{
  "arch": "transformer_decoder",
  "model": "autoregressive pixel model",
  "dataset": "single printed letters, digits and signs in grey, bent and noisy",
  "train_examples": 98750,
  "image_size": 20,
  "horizontal_flip": false,
  "levels_per_channel": 16,
  "vocab_size": 17,
  "width": 128,
  "layers": 12,
  "norm": "layernorm",
  "norm_position": "pre",
  "hidden_act": "gelu",
  "mlp_ratio": 4,
  "head_dim": 16,
  "fused_qkv": true,
  "bias": "none",
  "qk_norm": true,
  "parallel_block": false,
  "inner_norm": false,
  "positions": "sincos",
  "tie_word_embeddings": true,
  "init": "lecun_normal",
  "residual_init": "none",
  "optimizer": "adamw",
  "learning_rate": 0.0015,
  "beta1": 0.9,
  "beta2": 0.99,
  "eps": 1e-08,
  "max_grad_norm": 3.0,
  "max_steps": 5500,
  "batch_size": 64,
  "epochs": 3.6,
  "lr_schedule": "cosine",
  "final_lr_fraction": 0.05,
  "warmup_steps": 550,
  "weight_decay": 0.3
}
Rows from block 2, named by matrix and row number. Rows with one number belong to one neuron. Each number is 128 + 32 x the weight over the matrix's rms, rounded and kept within 0 to 255. All counts start at 0. Numbers have three digits each.
# fc1: MLP up (model.blocks.2.mlp.fc1.weight, 512x128), inputs 0-127
# fc2: MLP down (model.blocks.2.mlp.fc2.weight, 128x512, transposed), outputs 0-127
fc1.23:135100109112104131089132149143083089124113120148168102121114071122160138133147117091109130106129109124119155152073157147115146160137102038127153129103142164082084102181161143126183116145116096158127106189150124146131125160111154107093126128124179112140138142109120135148104121134143163111116084102154110167142159099144161134150144140142143107152165124123129179124117133133116125221144
fc2.23:151153146165129106134121123143144088095132126117123125146176148133132146117101116088136102095125133166113077126112109119161127116093117140154077130125187097179089140138131120087107107136138155095129172129101154160157163143153073143158119146156070139083169168103107153113103139084109127164109130113105125142131150136116132122159181128144160132109137126100153085198120114148132074073135
fc1.24:125125158086189090116103150153118152111135121127119092159131127126142090120097161138071140200113083171090146146080169067061104165153134164080115182161082147129150127118109096113174175031093129161163114100117075116125158153169144193110091148183156126189135080118185087155109025145157126127179086154092151115082104116088155106107090147082106116146136129131122122115136145111157087159119
fc2.24:066143140145120101140195120106111131184075164176086149097097058158147095094152103116134130177111111125101139132127168124087105168115199131136142140028096163076126136076133139121089179151126120082139135103131135120107096084101140171143096169092112105123114084149185160096163179189101175114146154143116081112130143154102201141167067092164059121127143101160094142166104145168098128096150
fc1.25:094076065176148079062143129142085064145137150068176067114146108101147154134148112133117156116134144141045150087122152098151125154172148168144141116178155167143093105088170150067156125154155146135187149140143113138139112168156175173143135156098091122174177183161111100145073137157096134076180175103114081119100127179075125107108125107138123085167129130185095105139107088122074163157132
fc2.25:099166106108131141086181108166225134129109108180112169085104115080100121166119206088138138124144152176147073069114151121087141120161183150112069095153107136134151125136143164104152127100127138163138125127137121088134102169157064119115131081120127177160140159115148138133085152130137076164104096234142122053123150116134154171116134140156137108076085122142095124134150098137173055129088
fc1.26:112101102207109084105137157213104116130121186109120103140084103166175075090123135119134154141086080109051163126057111109111153148130135070140149104117123115057151123135136117082128185145128113149131087154135091141155135075117129187135072112104095188165080131134175060149154151140108120146113126093128103156107104128115171143101071057059118141130158128162142138146128144143126121138139
fc2.26:104055121132087078147120121102157172083133104159126149081126195188150109100150115153157143089112124112169084165109124154148107116103151087122164112141164083090055144157084118124121165097143084157061088101107142112139131154116129120062135128160172154178158117172108138105118161091155158167109090124134148146087154133193128111140112073092153142104133112092115141120170131138086134137149
fc1.27:167127085230124102100140127120148105083131173114138176140120121076110212106144149089141116131071076095103127096088177094159130191154132134157119163087118137112111136133096067070112124082147158173073122079148079135163092153108141131140163108109156122141115124085135135134110139132209092161118112110094153113116147148110173136100099096123161131141147123119142055170122114165089124140112
fc2.27:155044158112097203124102129130131121061083129153176159158122152157140144126165162152100155111170110126159130109111091107118164143100131126148130140100132106156133161116137145156157139101168125112132152140064174142098176094125100122154100224104119139126131084072132144109132105137068091100127157090140161132101134157093133126109082184145123135207125161154167074113091159090167157129136
fc1.28:149115109189079130090182157122153187121114153083110123121083083130168122127121147106160148140100062094099141160115147132160103152129133089173137146162136114069120088131112125141127074138097136087111160147142109138094142154162152067182167174075137115130106133066119158147110134114143170110146144115132127129109134128103153160094125070118166145145086165127144131143139149116143155096119
fc2.28:090102089140127122149142119121113072148141154093148078134169222097123111165119060160097117122115115175169140137177170125142150106154120133111143150160135198151112109128124119158098114096097099174150124115149115135096145136109148143146114149127176116108102105111089130176113069169152145129160147117112110139117129151153082119119120059180120148169170112153169097140104080088160144156143
fc1.29:135073082148132153110148138155068129134148119084120126142096116127140079112126144095132101116135117122058089171123097120144178173099156114116146064174164085190043107127144148051142168154109112090111152145092114159152179134116145172103114097103110120134107146102110106148125111162121113160100183125121105135131114156164184122107082100102130113169123079167167114149095124143071162108173
fc2.29:095058099124172113165115112083188175169121167120139142156163136138137152126107155098116144147117169112119102091103086148114129120174143147129117141123121084119087127071144096126127103169151071123142128097092120145094138140116145129102114139117136122119145167160161107151157077164111109167092176141088130121142165120085186179129100126131139120129138096184074134108183096090132095151126
fc1.30:155131156104146060213161120120123133119188179107125150155123141103191124101085148137092147059114072074143113161145079111112129148172106132119166119080136141093117142105155084132151165149102107107095161095096090110137137104129158178138169146180149110097027129128145095110093121130135157140151103133107105213105063173124125135125139048108158104125137142080131074171106132099098155127170
fc2.30:122081154126072208112084140126162136141117120101132114106129178122121084140119144108159135130157137184160127127126161174114140151113111156138135113088167110115089134130105156137123128120087071120086124140102157103131167172115121105081149113110116092167147110116129121102125157145143147111128181132110156120193155108172135139127121074191106130098143076141151139114082123146105115099114
fc1.31:192118150191090149122099163069113066137108190151167163121149079083153116079125166118097139100107123107106082134169163181163176128117091132077081192107152170092092167102108104085183136145081132157120186144123115111135115140108136091119163119116150149090143171123083093083142144167132127085131130119126129159088117143137115114091138051185137123156161134116158123145095131119089174119160
fc2.31:142162128073145127158164120032076142081152171145106092102119085156076159140110171074103053070142129109138139152109138123090167107152180177197114122085137081091156140138112130177112059099143164110148090087095171159082147104120089146166173088212159144094156101041145179094148112108116104158134130115128141127143135119159153131142174161174122059165117168137131113151139123192103149145167
fc1.32:152187089111085125082167128102134035153127154078140138095135116148136121108126089074102111146070182117134043128172138125153157156136082164150101110108111078164085169184113114127165112134056120126118131201182133164202131160170125161140136093133101132115143119144118076128127176114118095145137148098149078119168148072123111129071106121138144101163115164166109121132122118119108084155094
fc2.32:137090162152124179166144147228101110107141114191127118103139037102166179127095077166143143136126159101127196142162124111124101157163098133106124160134096156104102158160126160114108095100127123091082154111088164107126115123136060156103076169121073138068144106089136164159147123172124086107105188058106106114125140136096131091153092147171159131115169094150146125096091124101151110164112
fc1.33:126170131198157119161154147126093125145136142079155163093110146103127197144127107099124164101064081126083166128188140141138086181149136117138097121206177153093119123143101121142131073185170084111162082119147118127101102166092140111121130155091085126151138135105092122106115136124139117130125122115149115138105165156125119110154117094130134096212112189135179139162100191112157120117086
fc2.33:118089105083124119145174177149096092115098112122099116134130163180147113139128138094100125144168120129097137151134154083154135165111147140110183148119122162129135135155087121153095111091136122096135167097129137133110167160153163147135100116078120099108139109137117122128107121104093106102152132122160147139123100132156100099129145131192115105121105074118114132125122154132145153210071
fc1.34:162122116125121143155168147130138145141215205107128177146153163114207127125108171154163100107096104075109139171104051117080070136141131140132157111142104187140094156168118088054162208115127088145146182140120227073116098140177109101169127095153133156123059121087156052065133068067151180140130125100109097140050076121140131102185143123069107128166071063180122099202098119129073160152086
fc2.34:145158114176130121107138154136160134138113076139104168073096074137112159129091225130150144181125102113186107155123169084090098156086187149126153102110189160118143149164200139095184152117047135170104197168124190106091152129149112125140126121107076125228089111113134175111106174076093104171112130081087192130157106177164180130181099086095085097149123061161140112191126110097102192101148
fc1.35:094178190139121126168126156146091103083153108153144160143166082135092136113157123148156060144087140100189155153128124075096178143150111124128136102127151118105067145107188147146133133145189118166097166129129216083134117145115118135155119103126116109077056155133116122109118127116127169161098083073113096167041136076133139180141167087125152099137169159122148119189105121127142122142149
fc2.35:149084113158174155065149136131180124160093159136089090129061168101117146108182067117116136160169135148113127123136133191175116150134180076150163144149156100133111101138144124101082142125149137109222087152116102136098153127151102100140152154176153116129103183093117132087092099048129104105095119103085121143131049186133083147153095152152132176125158116145098091147129169155085113091133
fc1.36:198172114109108117060149113145160105118160130105133168125099110149156115125163129062102102103103104136078099130082146062091114192152093145173116127054083099151095182131139143109209120124119153160151127150131137104153140116156149120133132128086131157089142114164143078144083093125145158127093147104139160141154168165178121124073135088089177065191129158119151123140129106154071104153159
fc2.36:129083156150136119172190146158080138127161138144107126138096124132148100124128148187097115173140080205107172140171140131109159105141110142132171121122109140192119131148145140112097113148158110076139100084126126103131058115112088130109089123121114158074086084126105117114173113144149119072093151160128132131079138047128074138136155112172152089155166123158173110136133147080117115099125
fc1.37:097118179173090060125094133178111166089150175112134153209101092124172162100143233109094150070115147154182111149098181105106160174116117120112118118126140075083098148167089142170151135159055117195117161105105126124128159120149138124158151164136148166117105098103117085152153160098144113198102138102161130124089087143105132163062137096197143199166113113141181108126165127112062096163169
fc2.37:152098106129099161154092113093151132157109131111142147139148139164153130139185094097144092098119089219105089116116116157123206176120119140138145152124000127131115128149097124102090091122124119112145130125146129176143101086103081089142108155144127155119142044160155129175102119124109068120141130115143118147140132098156140136168144091144151142133155127115085117119117115111114156179096
fc1.38:136119070166194116147205148147117150095130153058115212188097118118192149117142153133109143057085130133065137128114163097097092204171062146119070158130146108069151157101157143139086214076134100128160161096148108177150177184099139134108164178090095142159147078166142106134159105132090145114148131077140158171115184134129153116060115115140167130160099135142167118139087117138118129111098
fc2.38:150105144075127099113125088123033084161148099099129107146120098057153164124071152163064157107116118182164144153138119092121169100117109129108131127130153107123077149083162113198122156159115113157132190090100178090112088140141089122113207047148153151115080181183082147166138122120094116138122138113179118150158089131104085144105178101141124154134124111112122167097098177132127144129146
fc1.39:134176066144122159153149143127141154153117190104163102113134134096158125137151121098105144138118093021123098120177092102154082154137144111123162167140170176090085090126124129153147106167085169157159132153129122089122070154131146115148154153128127127112088123127105147101157055186113104113125167177158147142122103139112104156148168107182141163090113141157142128189158143141126154112098
fc2.39:137059134174116137139149119137123127135114117074081089134147179126115123133152130129084096128146106171081114131151147132135097123065191141126149110149155147169090083132103108140069114097142125072102111141131093140108155142130129161116107130138182107186140067178182084120084178132116169116143163118137110161123153092088143139135099122094126144146108125127094127126124094096103128115130
fc1.40:143104108120129112105138174144168142062097140130138129152106148108096121191119141174184137126106136089168071121087113083128155163079121187141127146118075141156079142199067118119084082144138175154122190181180092146154078121172113158074110075093116129183105102134160125102147146122098119179091134080124124106070139106144108159098060135050135102163065096167102145174065129121156159151108
fc2.40:135119145117144144130092097118109079140132058189089085089081176141100084116123102132108100143170184136148159136129173131122139171112164142130150127085160146125152179092147167145198169115073074167157115152144150085114159148135093112140096130147089125074148146072060073164137134103152151165128111165151117080103096159148108129141101152180131151088170122117093113127083150049141137123122
fc1.41:169072134116140115149110154135102133079111192098113175152138109107196117107156121070088121067116069126166125212218129122091088134211100085089169146117142171123161119073135132142134189121085106127111151091150111122097200131130177163127207125166097128180092113149138128116137117095089089138094140121077134198114073160120106122142123119145098091163198103116148124115124171122187100154077
fc2.41:141218142147090185143165151097137127174106101096108130074130185183183105132146100172163166128087104080110132095098102155126146132137151119112140102129221133196109145079143172161112141148091123162098107148133153106115138185032145127117099156069170138170166146072150133133127116083097130107137140129113179117163163121155093126118109100213087146100148117131166106140097138169105126056117
fc1.42:113113165116096156113146168173146110132139159123088103124058064165109109145097153142136105142145117145128146132135122141146108191106166163140186118089151144158102118119114139109149082091131115090135113097105095165126158148107178151140097114093125132132092214082127114140057134129111161122103144073137084150103147177153186100089099088120132101113133146169128102148154113079142124137104
fc2.42:124132081094160110122127105076150177132115115108075120121197160158120103130152122101082186140143133207118118112115123142135145115140148122146098134150099177136065108087162128126135128166153126153184119140140095171077132109159158099058084159071168126155156121136149126163137070130102108124102111167128145120100157180106194147133088173142095116127194074146107104115140136089078142129109
fc1.43:089113156102151109080194140133042110084150161090140129130147106166096124160186151114147129168102142141086125128109130085107162127138121154115099090127147178132126110120208115120136118140124155166180169161132062175085140180126127189112082138133117113166167074149100119128134125166161186127136126135134080145133115165107124157072123101130124147183187134167128159106112136129182084135125
fc2.43:148114117133127111129098157168128131163136119165163140108136152075168104121158096112111178133150168156094050139152199138131112153111165106130093106138107115123140180150118153139166151114082100090110134114137108096124075116130126108108162141102098112153105125127141149142146111102132144140127129165141137091176131106113141167130154125124118128115095047163138157105126139131179077111155
fc1.44:126137078163131172122144118129182081084093173063152150071123096119174104112109166058182117138099185099115107180151079095094112168162099143149112137141071139099102134098147095169075155132087133152190198187102177187086206172132111215089058147146065113123106126142131073091139191175114152177129169084116169137137106146097127145090105137150114127142149095163157137123107178104057063126079
fc2.44:088135000092189129138152151138115105148157166098128161105121085144172137106083102191147070141151132151134094174133125163143127164178051128091241167163057195068095106106157135149105167112179091093137159106076196129152094186099127168119211120088080108170151142117033209174123123067093144152109170100125158140133138089125088125081107158166097147128140113125116161087088150134107158149061
fc1.45:141176094197120139100141132091163165120116083130141124198195157184065153138061116133168116115139085117113175142127162133113155154107121182155115115128128124193083091098071133090143119147106147144121077154102064122163172132135144131188125179136152104114116112174134123198118082103173113189087108105129086132068131183108127165136079127128148142113138146115148145119138136054116121151097
fc2.45:141166134071122070141139115108170109135117096092156119164154061191134124122127154121110096126119126099133149133150088120069135110098147182153078138125179090160186155154137085081101146109119173147160133097201090070116084157177104160118131151109120143111149130169140123136115147103107082150123129161111119113172118127100086141138097167120130134143123095113119141143163165138133124106095
fc1.46:139114102159093169185110149154105117138110215083110123149129122154148099131089187078145122093103017015071196126152095121130097188114092150142146126090162134154115133132094115167156161098081121109174185166117137157100158169099186131136151154073103099107086156105177133117137172101086129168166151117088066182118129185056160137076046081102101132127113131194174110196093178106106120135105
fc2.46:085112210078210089151185142171075150086216158170083125114156093102070101172178040153095120173123177140193116110133132087101112115127115163182214142111162132147146125082059099126077055166255148112159115036048095105070074107103191100168115116145169158205057064147196139100120067149162117124151129125189095138172175049137089072171162124105096118135066129100075148139164084113158186151091
fc1.47:135081131179146115097116187142105104113101178110175180135058103113140115135096118098091145137136124119122188141116092122108161153216087131143132096132151105128099106105138132111115112072160124177141113187172083135131161134118090110106057160076099183207172100112158115133067135109127133129139107183206153146168154204116150079098138094051129068175127086168092085125116044089140122148123
fc2.47:113101135171094149193126139137128136137144077232127095030190119161139073147140143097156164118147101197111093174139215197164182158075147196113110072172153161093145128141054083080075121164106110114190083083079192117129092087157148129106157085088118124130151136128177160062165149110106113145094081117121179113088140143118131104145125104093111136110162121119137143180156093116143118155121
fc1.48:118146090073113090202153167112116152126122156141124132097104088116173130101120126105102106149130084168109171169222133080187117159099104145089135071101136154116132138164215134116096105114130130130099096157180121142123153119121193172141104129095108111160105132114144129136131128149188104126102088118156078197117109163131132116172087104148142131117145164134119143139086187091157133116038
fc2.48:118130135190153146159095118124174133129161125128130131140194134109135112134157173135168130123135094150134134142090123108157160143132127162160133104132147107158110111131127141151184136146123128097131087148118108151126104149140145083099130060096127187074085135086105118174144114149083143133112128183135121137163077093101116147125139061087074150123152066146159074180135157076150170126094
fc1.49:163195171154111124122190143126106071120151086156128091118118135115150094117122114148092101074103117148140110140156119142099159133074106163060148170143129154113097117113163152121117100162134108138137162124085204120128148141083077141137171120162129160046083107091043114104116144131170093116082051127113093120122144125081093146134066100136155134172133123161201083147101115096193128066049
fc2.49:089123157166145147124154102154157158095131098137060109162098099115104149120117092173126149154144121135108108150155172150158104122204162139139219127118150113104180082124122091101072093116174129142128093115131162129171078144138183071190177085149168104151087115124153127109103081078088126147130120112119129147133133077153085148164142119157129109139140134117117135076164184120121109115108
fc1.50:170139126140125073099129124145136129128127110151141151126147131116164098109117143071102115089109050131078122187144088098113145116170130080068143096096172135155091160147135087120175123093130110159136130095146129166122110154158119138143061197098153163095095136162118074145130065068142168085115132117154126159153090166196190103122192134124162080169104185165162101197148131159162120121132
fc2.50:108115192127136176182204172130100107149161191086092077057106086101148080114137080114164118158150119173131137115113177152116196135114143145102140092110130127181117159116162165110088141138084126120156083108121133111149181161127138086116150060166078120156148147108131112130129124100105124109146150130112155134180168118109068095105071074137128080114165093123150130131092085178107143159149
fc1.51:090117147120094078162121112124112045073162128062135137097159133125104119143123199153171005173082133170090163113145125094165083171068150150140226062147151155121080079122101126124164162141103116137216138113117169167138185115119102197142138077149128113119185129152114085165109123157137119177082116131158114163179072159152085150096126115137111128179188070106141144117000217100171144112153
fc2.51:143089098160145117170102125082079196159125165100142122171155096116123169167205106047054186126119089065147123126134155186164098182041150179124164099154168163049163120112085137143156178074196141083109041157175116090157133063100166088141082185044186100238073159058160106132181104101115112089121169017155161117199089074120174077141097237106130136209094142115184140156125121112105123186162
fc1.52:108150158109122120171156111125086126137171156155147128177173172093175104135109171133186080147079073153096161163132155086092107136201128155094184129125113156078103101144129135095109129102089117149170133040129169120086148129141102162115153090152091153088117135150053083066130094089148157142096103174182153158086116126168081147085142154200086137146136160130147142131119147127152150087121
fc2.52:172069119148182119141126016120162154134145134147073120127131155159143185127163125173175150116094167156094197108143184154154117155073094139138136158139119103091092139124101146091057167172123122109134150124137114082056143124078112134133161144106201147114091190126168143141083142156121147061093126094178111141123150089119125162144049065126107106217090169096137092054178167068110091099152
fc1.53:110164184171158094123158109197105120147170165026102140109114161122150155094109122092157152103132154174090137115157120153152111202187128117164105047145190124193108116102114103086138119148055131134153150127120140170103128135157139131120104100123030116129144126118089076111165117104159131197074221134116146159135182119149144098113074107096177101151106136154160158140111157103097128145146
fc2.53:123184082077180082118116125182061122122155121148168119167135145094097135104048131133158128070158158149093206126105153125146128090165137161109139135161128136056156135157119171161137120127125086117125156114043097154164094088165169133084130141084151189110089176131134137113168120181072112138162149159150179118108077138137171140131174174113095101127089128096062099078186097131116125123126
fc1.54:205141150098079146169129205096133161067138226094116194141137110116162116130180187062096151154136073103125149155192154124110108147135060099165162112081152184119161145228095130160087090092112167100123137134180113127062139230168139136150094151096150108134055098086105139097137116115179139144137156132127161203088132151129100124073087144104153100158148149159153085153093097106176133157053
fc2.54:135190130088212146156183075138094049165172101106124178102099096078110127150183180139109146085124144131154120107120132089135138162128081165096082100114129161161153164124133097153150119171157102201089081150193110157146091142163086116112090071117157157131184137159050019104112136082096118152142076122151086091102149092151089067075153135194137145122124167102166159175103110133170168132114
fc1.55:172102093181075109112161157099112127113151090108104171120145118113098127094111123133124141042095118088087132152123170129063115159139144167106202083106203131121118115107139144104146108111122172120164110139113071181150141118163115185075111101142148148120127115108116053145114113133171161193139083122058148129098158151146133150121101076129146089112161093114167173111132084103130151176169
fc2.55:119178072155143086154080108129111143150149160129150163176142132133137119091135154198116134130182140174123144147122124138118086118081153136114119107115171125122115097147147067120131129109173117034084164142113124048144168088181121136106101127131118092129058086153098122088174157151175197113118127165139108142088169140103125164070133177126108150122109088116156146114123120087110161120115
fc1.56:223180113070104130125129138118093131144123140109159099104147103149104067170120139128095126128157120118141083166183122113096069179158110139120127151138164153131172143148149063094127138138069113096125119092181110097090092169115159126165116163147109140132128139138135164146178096113110189143161132138125074186112112124126126157170174142157118108143110080120137150128094159112074161133064
fc2.56:124100122130126143124075181140161170122143133080104143149137205125179129141136134191096059166074124095142129142072146155140145099079220106122120124151127132097086130137156149142148136107157122114107123107136118150116164103082163163175147147109158135142128098169172105135112132138108083149107146116125166136096090098124156125104099067075099094123128148108136133175098155183145111112144
fc1.57:145154143175129078123093162130141142098088128095127082103119116102136099115077110117088130091144121111141156139106099082130136100146142078133198153152086173137114115175168118076168071138169102148133171168186109163100151102153136162068151099130135175137153204165090113198112150115199120144143107171153107093105159131124099174129078137091126099145154141112134149181140110132183069099135
fc2.57:079169144101090124109141138163126106155139097157107186114126162132179104120155115127100098120151121110127126137176090164113141100163097150092195135097136157145114181130101145162161092166123135148099148130062153116158077106176094169128140105140172125133069117169095083141110167080089090166142100069144082108140188107118098126082148084194100137093128158141110077157124102102149172091109
fc1.58:092106153107115146167194167148075138057100144111143154115120108113169091156128132103126097146086098115126141119102141031126167125121153108136134118076144107143113094119114131168085078076101165097185139115116126164130115092108133138128107188109140191136110064087157090138160167150160109166195195110167101124120135096105096158114064121100133125134148157218171104201110109127143144092097
fc2.58:145150147187144129161148133093166097133171158132172082109138205097155163090149087140098115130169163162154113128167159107105169192086154172126077112080138071153120157100136171083130148093137125177139123137176126114118170157160097141080152111178127097121136182170094139089144126117126135126089120087171112122084147149126137159073071140117115118129123101126100131111165127163113066097106
fc1.59:141151158111112151155182151126130074095119140053122130142096126105100080131110135121183113125123094131170097155184137121108157217143139127134119139124151134123122103091127106133135077118061125175139108096182114147132142180093162121136147136164119067101127116134104157089102138125160124160137165124119131137150085122148078122143134092219095108171114106146119146117086150133121137173083
fc2.59:146103090147076124122139125127122119125125124160136162165157157135133119119147135071087128104087093147085136130126189174153147138123141094143124145153104147062140141149111124169106150119109135097101129113074140089162118098145147089197154176083165118166138138095160151123137177121145073141143160152118130130112121068145090150132137115116151124112130153087144089159171125159116102149150
fc1.60:137148029186114085142098144052155105080145132140164131076151119148084140124096064098169157089142135175109152163165093087076143186143121204135170172112109109143124172174109144107104105127122112137128151092100106138153136142122094152104172102099144103074117104052067119163087101114162130111130149123126116093156133181124131081141090118142147078158117106161144163092127106081123142148150
fc2.60:172142147169122085135086088106106116138081091128185177126100163162107159110067141104117129101113161113099192120148053191110112095121082123061056144086097121198093148162111136134139037131161150147075148131147126084099104127122040106172124094134116173051181082156118122128121092161140159107209096149140160129144168109122131159067123161147141114188113096157136133068146088091137134125158
fc1.61:103108079172130125128126162077200147152132156153122116114177161079101106170114189107137199169111075106130092139113189088067099129131152184183197181145115161173130086127064107098130153156061175172121168179124070119070108141181123137183102184113130157231151138119150116122136111158097121107115069151145102110146113183113118182107131084096101163092116135122095168136176154154142133085119
fc2.61:101106147116125078063173141146070128173156170120157089147138120127126171138201059149155126199081151060162127120115207047068150129073215164165107184129152165203041118099105116090099143101199167111179136112115163137089126146149204118070075046133152108189130099133114157123165168133099191171112127114118093141164109158072101139108102101082085137140136123136111128151176137098193150171103
fc1.62:110131172098113192137161147132110119086073102078132106090095117099114074162070160109174109134101108106145137144151119101131161183179157087143168138115138163137136084124106076131092051153063158104157141162146089163114142161113175129148080181115125121170102127112094164100084187142160123137204195137117111158119145144106126123091148133158120162150126136175069142133099156142125144120049
fc2.62:093188088128071103120174117089133132127198119042144154144099167170151130109139126141077142086084092177127163133174178079160166189141125083237051158132125096141113171171163117176139128122120102141071062124139189115132151189174106087083188158073148160136113116147118124186142127128113093120119198139130150116108105104109122105078154121154121124172100174128126088177134149106083171123114
fc1.63:190092150153140084138119130120157080112184121090167157161179116088151116101140144066173152069118109128176166147103133118150149156183132131151142174128067126060064097123113082080200145093094111170183125142189155112144068126125170071157131100149143152100130127133105089126128092121165137146071139146109104149158113112150122119126130176131202060146126162125131165140148094143151124186158
fc2.63:130124101122094094103127144105139129088120078227109086127079103178133100108123126097122088142192093211111087155105178164100150076107130116136096140138140140115116136098109080137112101166090165096129155118073125111144100105188117115087128153103145137173105157147167139115163160116161127179131117142149156144086092079156175162161186154126125111115138150160122115118168114117141056147136
fc1.64:108172065134098106101121148107093157158134118116155153174059147120125118146118109094123138102114089146112207151112153162104116125144108142111096127109122147111122156171136103097135118112097121158141059168141113164102162139126115095117105146125132152153142176135108110129073173096133127125102114136116118149110137177133113113096134168134160165172127162117171122121120162125111105139127
fc2.64:167120143160125124111133140164146116130101135118117091129129055182133146124131106142120115132148147173138085169138124147133168108108155167124103133119154063151116156129114152120139107121165158139149156121153138106161107172120072141151137139126107123079111118154185148144095151119107165154121136154177117136151137064149136126089139113135148114110104122106134126117149111146134095106072
fc1.65:126198106158110119123138187149108100079140151115133093103117068141114102146114173151099090111099059134132165158143137160108102139140111163137156120124160129155115092102140139106156155142130111133114102105133123146145176124091110123133105139131135114121122148112119108097093108131130138118138149095121141102102150127138194119130040133107096096138149121149126101213134127097130057163120
fc2.65:158094143096153157110095116137146154149087102136089106114112114154126110137120152101128161119133148127130131147139125141122127131176104134138107143147109159106142116112098096131117140146138139128157152117121115156144121114151175125104149140114119122124148154114118149143134142122084113149154125170094127091155128164135129115147135149101124104086124134109125119130149121126092133131078
fc1.66:116136150222105118172115164152106154163118171025108119194146141124152160118104157051132131102090140096129095154081106066052147167148089095129178130130092126157068172118168141130167166139090137159145122149092175139141185116138137151128113116107122123147093116147183144177160096121094103177077148081165127127109153168110175135090096087129151173170135105126127140138051106119059103127160
fc2.66:144017098112169122148137095101189106159112141077136097136170181098169148153104118188133128159058120126095167133087079097121139094111082134107215145123108092100168112152119110135126077148149096158166181058157142091110135111105096081178119112076116179089107114108096172208127127075116104114134156111152157150156171120138112178115107105064099172176133125146131138103123091140120138129117
fc1.67:185051189186094094058214158092127122132123158102118174127027113151166096131126112113147145142122104140159118093225127102116204173110123200135137229106109117066138112145163100095122032119140111136154197147171136106164151153108114102153079142086116125095127166139129133145107182080126099143160158115137083144087149129148112156145157130113181006098182221157165088114066129116178119073118
fc2.67:090057087078086189129105124151255069105043128122173132180094074185150110105144147071140113093135099093190147161064112117188085126172092160153148129123179206139198136192116059177110109066168079145092139144165091111164031163115127110150217073141129119199116117077092113146086082145166101049160169141178125140073109072157135084153111140202185133134107102132115131123125120177137150210083
fc1.68:177136042194152063156170106092148141067135140073152086101147128114138161115085076114168134054104086174092145180195100098074119109146143213100255173134139228112137108139095074105162110126151142092157098121119095118074133106095151140125167157102151108201147098136041136188108098124164206120118129152110094168105105183176111099176094163105189091158092161127124173142097150046143181137115
fc2.68:190148095117157085152120149021033143070098119150100157077113183065169159105129085071171065138129123101102143109092092114081161045079095118068070176142150137180145162089141119107133131073238175115108192097194160118121190152113078143193176135153190143083179121127074128160132087086106175145175122129135134102085164106172096145074121133167163108143126118148166172098168098156174187194111
fc1.69:107146140089114089143129150141111114151195101136107119167125092137140086152101143140116074128103090100080115119122113063118110144071155206116130128145153180145126166106159160129161136157164105118126171093070183107115155134142082189169103107170124098137117073115132094125129057112149112137082088142111110142102069165141093080171124155088147131166099084163135171111136139155112121132097
fc2.69:138116123168195111110121126159128144160118142124135164068114123098111078144107116127139168177131093128133084146145139097130114160142122194136148132183109180104161140073178124095130129131097180193126075188151138132069095175131175120069103146126115134141172139077153111113147124164095159110059137124108100104129122159114131145180129078104134119136140125128151151137123138080158138162126
fc1.70:123111095150131057078177121132100125171129084052120102097090115119124106064109124141120099119111118162103115130105150115079103108165160079106095102201107151153132090087194118104135122100146108150158110180136134178111150110140160168139139152135110167141213113137109053153123086149145104129144067122158135115109101164098127173131140156121156119134120124187136118142132107105137110128140
fc2.70:119154138102112118157090182117111123140152126140135171080117094150164053148134150135105113193160163157153092140165108129115100148098106153084167149071126153136120136187074132135144097118146119171108101075117084109179060214164078136130076120163191087124134145143193095127110137127169129142148118119124054115159132095157089082059159103165148115118086130109098137154132150100138148143088
fc1.71:148082155128135100105116148108060146140160165154120125149048186114145135181166143111115129159159120141156164103144044112116191154191114118068176171082125158089107104148177107114117135039130135158159093169148131107108143163112143133081095122141127155129136134143125113159123106139129142141133121140143142138100148149147150117124168123062125112113120133196107105213083134081144182161173
fc2.71:110121122122125124107120122131169140090162119145114174037149119114133112137128133110099125111150140162085097142124105139165158130103147137146111128164121112052077137131148118118145107157144115140148147123102174151164126070166107124112157199095112155126141075117156140100123166148128127100152116129131127113094094109154160096098164158132129160168129113151142135128161085142142169130098
fc1.72:144099114198110139080115139156126156105118166106190104098169084108117131124094102114083163110157069086125155162150152089111118149196170187101155170146093129149107080144098104095108072138139133151175182129132103104070092173138156101140143155068145169171157136129129119174176156141146093105103163114155121116067172137085091102114084110160103108160150141106132212055105143126116105091090
fc2.72:151140096141110061107133083145182108169129130089074107086155153107134150080160171106149135146095149157145138161112158061119104130124187136144193138093155137111077137133120109158110142116154091143106122145093198144159212215115093096101057057111131139180135112131054146137063157115139092164124136109207133151160135129118111167113103073158068137136147124135109132206152205182110146133082
fc1.73:121097113095073113094176156070155116117176112065147123188087105125133102078076131096179113163011125132115104125098128126108149162095113130081102108132113149047118170155122119093134128099168153186110142105153146146138183185138123159136087105129101143125115118119127036191110052127174149192130148138125128195082094111162096176099157172126137105169145154128149123150089081158116092111111
fc2.73:090129088122121115110139105103129158112105124189111094056112113096132104089151113245127129150110147169221005127163105132073145103114185155184133131137131131078105162090140126074107118128144103106121129084145162115120174147143090134098111166177110116174172110171115160161078176085153163133130128107128138106116138147122139187134172121122153083096089119161162129087176118088131138196111